Rows from block 4 of a small self-supervised image encoder, named by matrix and row number. Rows with one number belong to one neuron. Each number is 50 + 10 x the weight over its row's rms, rounded and kept within 0 to 99. All counts start at 0. After the name is the row's rms in percent of the matrix's.
After each neuron's rows are labels from the 100 images, of 14976, where the neuron reaches its highest value: "colour at peak" is the nearest of a few named colours to the mean colour under the peak. Only what is clearly more common there than usual is listed. The data: rendered rooms with furniture.
# fc1: MLP up (model.blocks.4.mlp.fc1.weight, 3072x512), inputs 171-341
# fc2: MLP down (model.blocks.4.mlp.fc2.weight, 512x3072, transposed), outputs 171-341

fc1.534 109:41 61 50 32 60 50 50 60 50 36 86 64 58 50 50 30 50 71 50 50 50 59 77 50 50 39 50 38 50 50 35 29 50 38 50 61 50 50 50 30 50 50 50 40 33 38 40 33 50 50 36 50 35 50 50 50 50 50 68 50 68 50 50 50 50 50 50 50 50 61 34 50 33 50 50 64 50 50 50 50 40 50 34 50 50 35 50 62 70 50 69 50 50 50 50 62 50 50 50 39 50 30 50 60 50 50 50 39 31 50 50 50 50 39 50 50 34 86 50 71 50 61 33 38 50 60 30 50 50 50 50 30 35 38 38 50 62 50 50 50 50 32 61 50 50 38 50 50 50 79 50 28 50 50 50 50 62 50 50 50 35 50 50 35 65 50 50 50 28 50 59
fc2.534 119:60 50 76 50 50 50 40 50 50 50 50 50 50 50 50 50 50 29 24 50 50 50 50 65 63 50 50 63 50 50 65 64 76 63 50 50 50 47 67 50 50 50 50 50 34 50 67 64 77 24 50 30 50 50 67 50 50 50 50 50 50 50 50 66 50 39 50 50 50 31 50 50 63 50 50 50 50 50 50 50 50 50 37 50 27 50 50 34 50 50 50 50 50 50 45 65 50 50 50 75 29 59 50 50 30 62 50 50 50 50 59 50 67 64 50 50 50 26 50 50 30 50 24 58 50 12 50 50 50 50 48 50 63 50 50 50 50 65 50 50 50 50 46 50 50 50 64 50 38 50 36 50 32 50 65 50 17 58 37 50 50 50 37 50 50 50 69 50 50 32 34
colour at peak: pink

fc1.463 109:40 62 50 50 50 50 61 36 60 35 50 64 50 50 50 50 39 50 50 50 50 41 50 50 50 50 64 50 50 50 37 50 50 64 50 38 50 50 50 50 33 50 68 30 50 50 50 34 42 30 50 50 50 74 61 50 50 50 50 50 50 50 50 50 50 50 50 63 50 50 63 50 50 50 35 50 50 50 69 50 64 50 28 33 64 50 50 50 50 50 50 50 50 50 50 70 50 50 35 50 72 30 66 50 73 50 50 50 50 50 50 50 50 36 50 38 50 50 50 61 50 34 50 50 50 50 29 50 33 50 50 28 50 50 50 62 50 50 50 50 69 50 31 33 65 50 50 50 50 50 39 50 50 74 68 50 50 50 50 50 50 50 69 50 50 50 63 50 50 50 50
fc2.463 151:50 50 50 34 50 50 50 64 50 41 59 50 65 68 50 50 64 50 64 50 32 50 50 65 50 67 50 66 50 50 50 67 58 57 50 42 50 50 50 50 50 50 50 50 50 66 30 61 50 78 50 50 50 67 59 50 50 50 43 36 50 50 50 61 59 38 33 50 50 44 26 50 50 50 24 50 41 50 50 50 50 50 50 50 44 50 35 50 50 50 37 25 63 50 66 50 31 50 66 50 50 50 58 50 50 50 61 50 50 46 50 32 62 30 42 50 21 50 41 35 42 61 50 50 35 71 50 50 34 50 50 50 41 63 62 50 74 37 50 50 50 50 50 67 50 50 50 50 50 33 50 50 50 41 50 50 60 50 28 50 32 66 29 33 50 50 50 36 21 50 50
colour at peak: brown

fc1.740 109:50 50 50 50 50 50 50 66 50 50 72 61 50 77 50 62 50 64 50 50 37 50 66 26 50 50 50 50 36 50 40 50 50 37 39 50 50 50 50 50 39 68 50 50 50 50 50 23 39 50 50 80 50 50 50 50 50 50 50 50 50 64 28 50 50 50 39 50 50 50 31 50 50 50 50 50 32 65 66 50 40 64 50 50 50 67 34 50 50 69 50 38 39 50 50 50 50 62 50 50 73 50 73 50 50 50 50 50 50 50 36 50 50 50 33 50 50 66 50 50 50 67 61 31 30 69 50 59 50 50 67 39 50 50 39 67 67 40 18 50 50 50 50 50 79 50 62 50 50 65 50 33 62 50 50 50 76 50 50 50 66 50 65 23 50 50 50 60 50 50 67
fc2.740 126:50 25 67 45 50 50 50 63 50 39 64 50 63 50 50 38 50 34 50 50 50 36 50 70 59 60 50 50 50 50 57 50 56 68 70 50 58 42 59 63 32 50 50 64 50 57 39 63 69 50 50 50 50 57 72 50 50 50 50 19 36 35 50 69 60 50 50 50 41 45 50 50 61 50 38 50 69 50 50 38 37 50 50 50 50 72 37 50 50 50 50 35 82 50 50 50 67 39 53 50 50 57 71 35 50 50 50 58 28 50 56 37 65 50 50 57 50 50 50 35 34 69 30 61 50 35 50 50 50 57 39 50 50 50 50 50 50 60 62 50 41 50 60 72 50 50 71 50 31 46 62 66 42 50 57 50 50 67 50 50 36 66 40 50 61 29 63 32 39 37 50
colour at peak: grey

fc1.48 103:50 79 50 50 50 50 50 68 50 50 66 50 71 76 33 50 50 38 50 50 50 37 50 37 50 50 50 50 50 50 32 50 50 37 34 50 50 50 50 50 61 50 50 50 65 33 25 23 70 50 50 50 50 62 50 50 50 65 37 50 50 67 60 50 50 50 50 50 50 50 50 50 50 50 50 50 50 50 64 50 36 50 50 33 50 50 50 50 50 50 50 32 39 50 50 63 72 35 50 50 64 50 50 50 50 50 50 50 50 50 32 50 50 50 50 50 50 50 50 50 50 50 50 37 33 50 67 67 33 50 62 22 34 50 50 79 62 63 50 66 50 50 50 50 50 50 50 33 41 50 50 50 50 50 50 34 50 50 50 67 66 50 82 50 50 50 32 50 50 50 50
fc2.48 110:50 50 50 41 37 50 50 67 50 39 50 69 61 50 50 50 68 50 66 30 50 50 50 64 50 50 71 50 50 50 50 50 59 50 50 50 50 50 50 63 50 70 50 50 50 50 38 50 50 50 50 50 50 50 67 39 50 68 50 50 38 42 50 55 32 37 50 65 50 50 50 30 50 50 50 50 50 50 50 50 39 50 50 33 60 78 33 50 50 50 50 23 62 50 75 50 50 50 50 50 50 50 78 27 70 50 50 50 50 50 50 43 58 50 50 50 50 50 50 50 50 50 39 50 50 50 62 50 50 50 50 38 50 50 61 43 68 40 50 50 50 33 50 66 50 50 72 45 50 44 71 50 50 30 50 50 63 50 50 34 28 59 50 50 50 50 62 50 24 50 50
colour at peak: brown

fc1.138 104:50 50 50 72 68 50 50 50 50 50 62 62 50 50 50 36 61 50 62 50 50 29 60 50 63 50 64 50 50 50 50 50 35 50 50 50 25 50 50 50 50 50 50 26 62 50 50 50 33 28 64 50 50 50 50 38 50 67 65 50 36 63 65 27 50 50 50 64 77 50 33 50 24 50 50 50 38 25 50 50 35 50 50 31 50 63 70 50 50 50 50 50 50 50 50 50 50 50 36 32 77 50 27 50 61 50 38 50 50 62 50 50 50 30 50 50 50 34 50 64 50 50 50 28 40 33 62 64 36 50 50 50 50 50 50 65 50 50 36 73 34 22 50 50 50 37 50 50 50 50 50 50 50 65 59 50 68 50 41 50 71 50 50 50 72 18 65 50 30 61 50
fc2.138 079:50 50 50 50 50 36 80 50 50 50 50 66 62 68 50 50 50 30 66 34 50 50 64 50 50 50 50 50 50 50 50 32 50 50 50 50 34 50 50 50 34 77 50 50 69 50 50 50 50 50 50 50 63 50 50 50 50 50 50 50 59 50 50 50 50 50 50 50 50 50 37 41 50 50 50 50 50 50 50 45 50 50 50 15 63 50 50 50 50 33 50 33 81 50 50 50 50 50 50 50 50 50 50 50 76 50 50 50 50 50 50 50 22 30 50 50 50 69 50 50 50 65 50 50 50 50 50 50 50 50 64 50 50 50 50 39 50 50 50 50 43 50 50 75 50 50 36 30 50 50 63 30 50 50 65 50 78 38 50 50 50 50 50 50 50 50 61 50 50 72 50
colour at peak: green

fc1.121 104:31 36 50 50 50 50 39 79 32 50 50 50 62 50 50 50 50 41 50 50 50 50 78 19 59 68 50 50 64 50 50 50 50 50 50 50 28 50 66 50 50 50 50 50 50 50 50 50 70 35 50 50 50 68 64 50 32 50 50 64 50 50 50 50 50 50 50 50 50 50 50 50 50 66 36 50 50 40 50 50 50 50 50 50 50 50 50 68 25 50 50 50 50 50 30 50 70 50 50 68 37 50 50 37 50 50 50 50 29 50 50 50 50 50 50 50 50 50 50 50 50 50 50 13 50 67 32 50 37 50 50 50 26 37 50 50 37 50 50 50 50 50 50 50 50 50 50 50 64 50 75 40 79 74 50 50 64 71 50 50 50 50 70 50 62 50 67 50 33 50 50
fc2.121 110:47 50 50 36 50 50 50 55 50 46 50 65 72 50 39 50 50 50 50 50 50 50 53 64 50 68 62 50 50 66 50 50 50 50 50 50 50 44 50 50 50 50 27 50 50 50 24 50 50 50 62 81 50 66 50 43 50 50 50 50 68 50 50 50 50 50 30 50 50 50 24 50 50 59 50 50 41 50 62 36 39 50 50 50 78 50 50 50 64 50 50 43 64 50 50 50 50 50 67 50 50 50 50 50 50 50 50 50 50 50 40 50 50 25 30 50 23 50 50 50 46 60 72 50 50 80 50 50 67 32 30 46 50 60 50 70 54 50 50 50 50 50 64 50 50 38 50 40 40 50 50 50 67 50 50 28 79 50 37 50 50 50 36 32 50 50 50 50 20 68 60
colour at peak: brown

fc1.458 106:50 31 50 71 68 50 67 50 50 50 75 85 76 50 50 50 50 50 66 36 50 35 67 42 35 50 50 42 66 50 26 50 17 50 50 36 31 50 50 19 32 50 50 72 50 67 50 50 50 50 30 50 50 29 50 50 50 60 50 50 73 50 50 50 66 50 50 50 50 50 36 29 50 50 50 50 50 67 67 50 41 36 50 34 50 50 63 50 63 50 50 50 50 50 50 50 50 32 39 50 50 50 50 50 50 50 50 50 50 66 35 60 50 39 50 50 50 50 65 50 30 50 59 39 27 30 50 50 71 50 50 35 33 60 60 63 50 50 50 50 50 50 50 50 80 50 50 63 50 75 50 50 72 50 50 50 50 50 50 50 62 50 50 50 70 37 69 50 37 50 50
fc2.458 113:50 50 50 50 41 50 50 50 50 50 32 50 30 50 50 50 50 50 50 72 50 70 50 50 50 50 50 67 50 50 50 50 50 50 50 50 68 50 50 50 74 50 50 31 19 50 50 50 50 43 50 22 50 66 50 50 50 50 41 50 50 50 50 50 43 37 39 50 50 50 50 50 50 50 50 50 26 50 34 64 50 25 31 50 50 50 57 50 50 50 50 50 25 68 60 74 36 50 50 50 34 50 50 37 50 50 50 50 67 50 50 63 50 50 50 50 63 29 50 50 50 37 50 68 62 50 78 50 50 78 63 50 50 50 50 34 50 50 50 60 50 50 46 50 41 50 50 50 50 30 35 50 50 34 50 80 50 50 50 50 50 34 36 63 50 78 50 50 72 50 32
colour at peak: pink

fc1.503 105:50 69 72 50 50 50 50 50 32 50 50 62 50 70 50 50 78 50 50 50 50 36 50 41 50 50 50 50 50 50 66 73 50 50 50 50 50 59 50 64 50 32 50 36 62 62 76 50 50 50 50 50 62 50 50 50 50 64 38 67 50 60 69 50 64 50 50 50 50 50 50 50 40 32 50 50 30 50 50 50 50 50 50 50 23 50 50 50 50 50 83 50 50 72 50 50 50 64 25 50 50 50 50 50 50 50 50 78 50 50 50 50 36 50 38 24 50 50 50 50 50 38 50 50 50 27 50 50 50 68 61 36 50 50 50 61 50 50 50 50 21 50 50 50 50 50 50 67 50 50 50 50 50 50 29 50 50 50 39 50 50 50 50 50 60 50 71 50 50 50 17
fc2.503 105:50 59 50 50 50 50 50 50 50 43 50 50 60 50 50 50 64 50 50 50 74 66 50 50 50 50 50 73 50 65 50 50 55 50 50 50 50 50 50 50 35 50 40 50 50 31 50 50 55 89 65 50 50 50 50 50 50 50 50 50 50 50 42 50 50 50 15 61 43 50 18 50 50 50 50 50 56 50 50 50 50 50 50 64 50 50 41 50 50 50 76 50 50 50 50 50 50 50 63 50 50 50 50 50 50 50 50 50 50 50 50 50 50 50 50 59 24 50 50 50 50 57 50 50 50 50 50 50 50 37 36 50 60 39 63 50 50 50 50 50 50 50 50 50 43 41 50 50 50 50 50 50 41 50 50 38 82 50 50 50 36 81 50 29 50 50 50 50 50 50 50
colour at peak: grey

fc1.732 107:50 50 50 66 50 39 50 50 50 50 36 50 50 50 69 50 30 50 50 50 72 50 32 32 50 50 50 50 50 25 50 61 50 50 50 38 50 50 64 50 50 50 50 50 69 50 67 50 31 50 50 50 50 50 50 35 72 50 35 70 29 50 50 50 37 71 71 50 50 67 50 50 50 50 50 50 63 50 75 35 34 50 50 50 50 39 61 50 50 41 50 68 50 50 50 50 91 50 30 50 37 50 24 65 50 22 35 50 61 50 50 33 50 63 50 25 65 50 50 50 50 50 50 50 69 33 34 50 50 50 50 50 50 50 50 50 50 50 50 37 50 50 63 50 31 71 50 50 71 50 50 50 35 68 50 50 50 50 50 50 63 50 50 50 50 50 76 50 50 50 50
fc2.732 101:50 50 34 79 50 50 70 50 50 50 50 50 50 50 50 69 50 31 38 50 50 50 73 50 68 50 50 55 50 68 50 50 80 50 50 69 22 33 50 50 50 66 50 50 50 50 43 50 50 50 50 50 50 50 50 50 50 50 50 50 63 50 50 73 29 50 50 50 50 67 50 50 50 50 50 50 50 50 50 50 50 50 50 25 76 50 50 50 50 30 50 50 50 50 50 50 50 79 72 78 50 50 50 50 65 76 31 50 50 44 50 50 50 38 50 50 50 63 50 68 50 50 50 50 84 50 50 50 50 50 50 50 50 50 50 50 50 24 50 50 26 50 50 50 43 50 31 26 57 50 50 50 25 35 50 50 50 24 50 50 50 50 50 68 50 50 50 50 50 50 50
colour at peak: black

fc1.614 096:50 89 37 50 50 50 50 50 50 50 50 50 50 50 35 37 50 50 50 50 50 50 50 28 27 50 50 33 36 69 34 66 37 35 50 50 31 50 50 50 50 50 50 50 50 50 50 37 65 50 50 50 50 35 50 30 50 50 50 66 74 50 63 50 50 69 50 50 50 50 50 36 50 50 50 65 50 50 50 50 50 50 50 50 50 50 50 70 50 50 50 50 73 25 32 50 50 50 50 50 50 50 50 68 50 78 28 62 50 50 50 50 39 50 50 37 50 69 50 50 50 50 50 50 31 50 50 65 37 50 50 50 38 50 50 50 50 50 50 50 50 34 50 50 50 50 50 50 50 50 50 50 50 50 50 50 50 50 50 50 50 34 78 37 50 50 50 50 50 50 50
fc2.614 092:68 50 50 50 50 50 40 50 50 50 39 61 50 50 31 69 50 50 50 50 50 68 50 50 63 50 50 50 50 63 50 50 50 50 50 50 40 37 50 50 65 61 39 36 50 50 50 57 50 50 67 50 50 69 50 22 37 50 36 65 50 63 50 50 15 50 50 50 50 50 50 50 50 50 65 50 50 50 68 50 50 28 65 69 50 32 50 37 50 50 50 50 50 63 50 50 28 69 50 50 32 50 50 70 42 69 50 43 50 50 50 50 72 50 50 50 50 50 50 70 50 40 65 68 73 50 50 33 69 31 58 62 50 50 50 50 50 50 50 70 50 50 37 50 50 50 50 50 50 50 29 50 50 50 50 50 50 50 50 50 50 50 50 68 50 76 50 50 50 50 50
colour at peak: grey; green

fc1.643 108:50 50 90 50 50 50 50 38 61 50 50 50 62 50 29 50 63 32 50 50 50 50 65 71 68 40 50 50 50 50 50 50 50 50 50 50 50 50 50 50 73 50 50 50 35 50 68 62 50 50 50 50 50 50 50 50 68 21 50 61 50 35 50 50 36 50 50 50 50 50 50 34 65 50 50 50 35 69 36 50 50 50 50 15 68 37 50 60 28 50 50 50 50 50 50 61 70 50 32 50 50 50 50 33 50 50 40 71 50 75 50 32 50 36 50 50 50 61 66 50 37 36 50 50 70 50 50 64 50 71 65 50 36 50 50 50 38 50 22 50 50 50 50 50 50 50 50 50 50 36 65 65 39 39 50 50 50 30 50 61 50 50 50 50 50 50 50 50 50 50 23
fc2.643 123:41 50 27 50 50 34 50 50 50 50 17 59 50 25 37 50 50 50 50 50 50 50 50 50 50 50 64 50 41 50 50 50 50 50 68 50 50 50 50 50 50 61 58 35 50 50 27 50 56 83 41 42 50 56 50 50 50 50 50 50 42 50 50 55 43 50 20 60 50 34 50 50 50 50 73 66 50 35 50 50 59 50 50 50 50 58 50 59 50 60 50 50 50 50 65 59 50 41 50 57 50 40 62 50 50 50 50 33 50 50 67 50 50 50 50 50 50 50 50 50 50 44 41 50 59 50 73 35 50 50 36 50 50 50 50 50 50 50 50 50 81 50 50 50 50 50 57 39 50 50 50 50 59 50 77 50 50 50 50 50 39 50 50 50 50 50 50 50 50 50 64
colour at peak: grey

fc1.462 090:31 50 50 50 82 50 36 34 50 64 63 61 50 69 50 50 50 50 50 50 50 50 50 50 50 50 72 20 50 65 29 50 50 50 50 30 50 50 33 50 50 50 50 50 67 50 50 22 50 31 50 62 50 50 50 50 50 50 41 66 71 68 50 50 68 50 50 50 50 50 34 50 37 50 50 50 31 50 50 50 50 50 50 50 50 50 50 50 73 50 29 29 31 50 50 67 50 50 30 50 78 18 50 50 78 50 50 50 50 50 31 50 34 33 50 50 50 36 50 73 50 50 50 50 50 50 50 50 50 50 50 50 50 50 68 50 50 50 50 50 27 50 50 50 50 50 50 50 50 50 50 50 50 33 50 37 50 63 63 30 50 50 70 50 50 60 65 65 50 50 50
fc2.462 076:50 27 74 50 50 50 50 50 50 50 36 50 50 50 50 50 50 18 50 50 27 18 50 66 50 50 50 50 50 50 50 50 50 50 50 71 71 50 50 50 50 50 50 50 50 50 50 50 50 00 30 50 50 50 50 50 50 50 50 50 50 50 50 50 50 50 74 50 50 50 50 50 50 50 50 38 50 50 50 50 50 50 50 50 71 50 50 50 50 60 50 50 50 50 50 50 77 63 50 50 50 50 50 50 50 50 50 50 50 50 50 50 50 50 50 50 50 50 50 50 50 50 50 50 21 50 50 50 50 50 50 50 50 50 50 50 50 50 50 50 18 82 50 73 50 79 50 50 50 50 59 50 50 50 50 50 79 50 50 50 50 50 50 65 50 50 50 50 50 50 50
colour at peak: green

fc1.275 109:50 71 35 34 65 63 50 50 50 50 50 30 42 50 50 50 50 50 33 50 50 50 50 19 50 50 50 25 50 62 50 67 31 50 50 50 50 59 50 50 50 35 61 50 32 50 50 30 50 50 50 50 50 50 50 50 50 50 50 50 38 50 50 50 50 50 50 50 29 50 39 50 39 75 66 62 50 62 72 50 39 29 50 63 50 60 61 50 50 32 50 72 50 50 50 50 50 50 41 50 50 50 64 69 50 50 50 50 50 50 50 70 50 67 37 62 50 50 50 50 50 50 63 50 50 50 60 50 50 50 50 50 50 38 30 50 50 68 50 35 60 50 71 18 50 50 77 50 61 50 30 64 50 50 66 50 38 50 50 50 82 50 70 50 50 29 50 50 50 50 50
fc2.275 134:58 64 36 67 50 56 27 50 50 42 50 64 40 50 63 61 36 50 38 65 61 50 41 28 56 50 69 41 50 50 41 50 54 27 50 61 37 65 50 50 63 55 66 35 41 50 50 50 42 50 38 57 62 50 50 40 50 35 50 73 50 44 39 65 66 69 39 62 50 50 50 50 50 50 70 53 50 50 57 50 50 31 50 60 50 40 63 50 50 38 45 68 50 68 50 50 50 55 42 50 50 50 43 50 55 33 43 60 40 39 60 60 34 59 41 50 58 64 44 62 50 39 50 67 58 50 58 36 38 50 59 50 60 50 42 50 50 35 50 50 59 41 50 27 22 40 50 60 50 42 35 58 68 50 50 62 42 58 50 65 50 34 50 50 50 60 50 50 50 50 57
colour at peak: blue

fc1.457 103:21 50 32 50 50 34 50 50 50 50 50 50 50 62 50 50 50 50 38 61 60 50 50 25 50 36 50 50 50 50 50 61 50 50 36 66 50 67 70 50 36 50 50 59 50 31 50 50 50 65 65 71 34 50 50 50 65 50 50 62 50 50 50 50 50 50 50 50 50 50 50 50 30 50 50 50 67 50 72 73 39 26 50 50 67 63 71 75 50 50 50 50 50 50 50 50 50 50 60 50 50 50 59 34 50 50 50 50 50 50 32 65 28 50 50 50 50 50 50 69 34 38 65 38 50 64 37 50 67 50 50 50 50 50 50 50 59 63 50 50 36 36 50 28 50 50 50 74 71 69 32 50 50 27 38 50 50 50 63 37 38 50 66 68 50 50 34 50 37 32 50
fc2.457 126:28 50 50 50 33 50 50 50 50 34 50 50 50 50 32 34 77 50 50 50 64 50 40 66 50 34 40 71 50 63 50 50 50 50 67 24 64 50 50 33 50 50 50 56 50 66 50 66 62 50 50 31 29 62 50 69 50 50 50 33 40 66 59 36 50 50 34 50 50 30 50 50 50 50 50 36 50 37 50 67 50 62 50 50 34 50 50 65 50 74 74 50 50 50 58 50 50 50 50 50 50 50 50 31 40 50 66 50 50 61 46 50 50 41 50 50 50 29 36 50 36 50 50 50 37 50 50 77 62 50 33 50 25 60 50 58 50 65 72 64 50 50 50 64 66 50 50 54 50 50 50 44 50 50 45 62 50 50 50 39 50 50 50 34 50 50 38 50 50 39 35
colour at peak: grey

fc1.339 099:50 40 50 75 50 38 50 50 50 78 50 71 50 50 50 50 50 50 70 34 50 50 50 50 31 62 50 50 50 50 50 31 50 50 50 64 34 62 50 34 50 65 37 75 50 50 50 50 50 50 69 50 50 50 24 50 50 50 50 50 50 32 50 50 50 50 50 50 50 62 50 50 50 65 50 50 64 62 71 67 50 68 50 50 60 62 50 33 50 50 50 50 30 50 50 50 37 50 62 50 50 50 32 77 35 37 27 50 38 50 50 50 30 50 50 50 39 50 50 69 50 50 50 61 63 70 32 39 50 30 50 50 69 68 75 50 50 50 50 64 50 50 50 50 50 50 50 50 62 61 50 50 50 61 39 50 36 50 38 38 50 69 50 50 64 50 50 75 50 74 50
fc2.339 095:50 50 50 28 65 40 50 64 50 50 69 37 70 50 34 50 50 70 50 42 50 78 57 50 50 50 50 56 50 65 50 50 50 50 50 50 36 21 50 50 50 50 36 50 71 36 33 50 50 69 74 66 50 50 50 29 50 50 50 50 58 50 26 38 37 43 37 35 38 50 50 50 50 50 50 50 62 66 69 40 50 50 50 50 50 50 41 50 50 38 66 48 57 32 37 33 23 50 62 50 50 67 50 67 32 59 50 40 35 28 50 50 50 36 50 50 35 59 63 64 50 50 50 50 34 50 50 50 59 31 50 50 50 36 50 50 70 50 50 50 68 50 41 50 50 44 57 32 62 50 50 50 50 50 50 31 61 50 50 50 50 70 63 50 50 50 50 50 50 50 50
colour at peak: purple

fc1.314 114:50 50 50 50 50 50 50 50 50 62 75 70 50 50 50 62 50 87 85 30 50 59 50 38 50 50 50 36 50 63 50 20 50 33 50 66 31 50 37 50 42 63 30 50 64 50 50 28 50 50 50 39 50 50 50 50 70 58 66 50 35 72 82 50 40 59 50 50 40 50 50 50 36 50 50 50 50 64 50 50 66 50 50 50 50 50 50 50 50 50 63 50 50 50 66 50 50 50 50 34 50 35 50 50 50 50 50 38 50 50 29 50 50 50 50 50 37 50 71 50 31 61 65 50 50 50 50 50 50 30 39 50 50 50 50 50 38 26 50 50 50 28 50 50 50 50 60 42 61 50 50 14 50 34 50 50 50 50 50 30 50 50 50 50 50 50 50 50 37 50 50
fc2.314 154:50 50 70 50 42 40 39 66 42 50 50 38 40 50 50 38 50 36 26 72 53 50 43 50 50 38 50 64 62 50 64 50 78 62 61 50 50 37 66 50 61 50 50 50 37 50 65 50 71 27 50 33 50 50 50 50 50 34 50 50 40 34 40 63 50 42 46 50 32 50 82 50 65 50 50 50 50 64 43 50 50 50 40 50 31 63 41 50 35 50 50 58 56 50 50 50 50 50 50 73 32 59 50 38 50 64 37 74 42 44 62 50 64 69 68 50 66 39 37 50 37 46 50 62 71 16 50 50 50 60 50 50 50 50 50 29 50 50 50 50 50 73 50 62 42 50 61 50 50 31 42 50 23 57 63 50 22 63 50 56 50 50 50 62 50 59 68 50 76 33 38
colour at peak: pink

fc1.581 092:50 50 36 50 65 50 50 50 50 63 69 50 50 50 50 50 50 50 50 50 50 50 66 18 67 50 50 34 36 70 33 50 50 50 36 50 23 65 50 36 50 50 50 50 50 50 38 30 37 70 66 50 50 50 37 50 50 50 50 50 50 50 50 50 50 66 68 50 50 50 50 50 38 50 50 31 50 50 50 50 50 23 50 50 50 50 50 50 50 50 50 50 50 37 68 50 50 62 30 50 62 50 50 50 71 50 50 32 50 50 50 50 50 50 50 50 61 50 68 91 65 35 69 50 61 68 50 39 63 33 50 63 50 50 69 50 50 25 33 38 50 37 50 50 66 50 50 50 50 50 50 50 70 50 50 50 62 38 20 34 50 50 50 50 50 50 50 50 67 50 50
fc2.581 072:81 50 50 50 50 50 50 50 50 50 50 50 50 50 50 50 50 50 50 50 50 50 50 50 50 50 50 50 50 50 50 50 50 50 50 50 50 22 50 50 50 50 50 50 50 50 50 50 50 34 50 35 50 50 50 50 50 50 50 50 50 50 50 69 50 50 50 50 50 50 50 50 50 64 50 50 50 50 23 50 50 50 50 50 50 50 67 50 50 50 50 50 50 50 50 50 50 50 50 81 50 50 50 50 50 50 50 50 50 50 50 82 50 64 26 50 50 50 50 50 41 50 50 50 50 50 50 50 50 50 50 50 50 50 15 68 50 50 50 50 50 50 50 50 50 50 50 50 20 50 50 50 50 50 83 50 50 50 50 71 50 50 22 50 50 50 58 50 85 50 50
colour at peak: pink

fc1.704 103:50 50 50 70 50 50 50 50 50 50 50 39 35 36 50 37 50 50 29 36 64 67 50 50 37 21 50 50 59 50 50 50 50 64 60 39 50 50 50 50 35 50 66 50 50 50 50 50 50 50 50 50 50 50 50 50 36 50 61 50 50 50 50 50 50 50 50 67 39 38 50 50 50 50 50 50 50 50 60 50 50 50 62 50 39 50 50 50 65 65 38 50 50 50 50 50 76 50 34 65 50 32 29 50 50 66 40 50 39 50 50 50 50 74 50 50 50 50 50 50 50 50 33 50 50 50 50 50 84 50 69 74 50 50 50 50 50 50 50 36 50 50 68 16 50 50 61 64 50 62 35 50 67 50 50 50 50 50 59 64 50 50 50 50 50 50 50 63 74 50 32
fc2.704 125:64 50 37 50 50 50 66 50 50 50 50 50 66 35 50 65 50 50 47 42 50 60 50 50 50 66 62 50 50 61 63 50 59 29 50 50 30 24 50 50 50 50 34 58 66 43 32 50 50 50 63 71 41 50 32 37 50 42 21 50 63 39 42 62 45 43 50 30 50 67 50 50 32 67 50 62 58 50 50 40 64 50 70 56 50 50 42 50 50 40 50 43 60 36 50 31 38 50 72 50 50 57 35 71 43 65 28 50 50 32 50 40 50 53 72 61 30 59 50 69 65 61 61 56 50 73 50 29 50 43 41 69 50 50 50 50 50 34 35 50 64 50 33 50 37 50 41 42 61 47 50 50 50 50 50 30 50 38 50 55 50 63 50 50 50 50 50 41 36 64 60
colour at peak: grey

fc1.250 095:65 50 50 50 50 50 50 38 50 50 50 50 50 38 75 50 50 67 63 50 29 50 61 50 50 50 50 50 63 50 50 50 50 50 50 50 27 50 34 50 50 50 50 50 81 50 50 66 71 50 50 50 50 77 50 33 36 50 50 73 63 50 50 61 50 34 62 50 50 60 50 33 50 50 50 50 50 50 50 50 50 50 50 31 65 50 61 50 50 50 50 50 50 50 72 50 50 50 64 50 50 50 37 62 89 67 30 50 50 50 50 50 50 50 50 50 50 50 63 50 50 66 50 50 50 50 50 50 50 70 50 37 50 50 50 50 63 27 50 68 50 50 50 50 50 50 69 50 50 50 75 50 50 30 37 50 50 32 50 50 50 50 50 50 68 50 50 50 26 35 50
fc2.250 077:50 50 50 50 50 50 50 50 50 50 50 50 61 21 50 50 50 50 50 67 70 50 50 50 75 71 50 63 50 81 50 25 62 50 50 50 50 29 50 50 50 50 50 50 50 50 50 50 50 50 73 50 50 50 50 19 50 50 50 50 50 36 50 50 42 38 50 50 31 50 50 50 69 70 50 72 50 50 50 50 50 39 50 76 50 50 38 50 00 50 50 50 50 50 50 25 50 50 50 50 50 50 50 50 50 50 32 50 50 50 50 50 50 74 64 50 50 50 50 50 41 50 50 50 50 38 50 23 50 50 50 74 50 27 50 50 50 63 50 50 50 50 50 50 50 50 50 50 50 50 30 50 50 50 50 50 50 50 50 50 50 50 42 50 71 50 50 26 50 50 50
colour at peak: black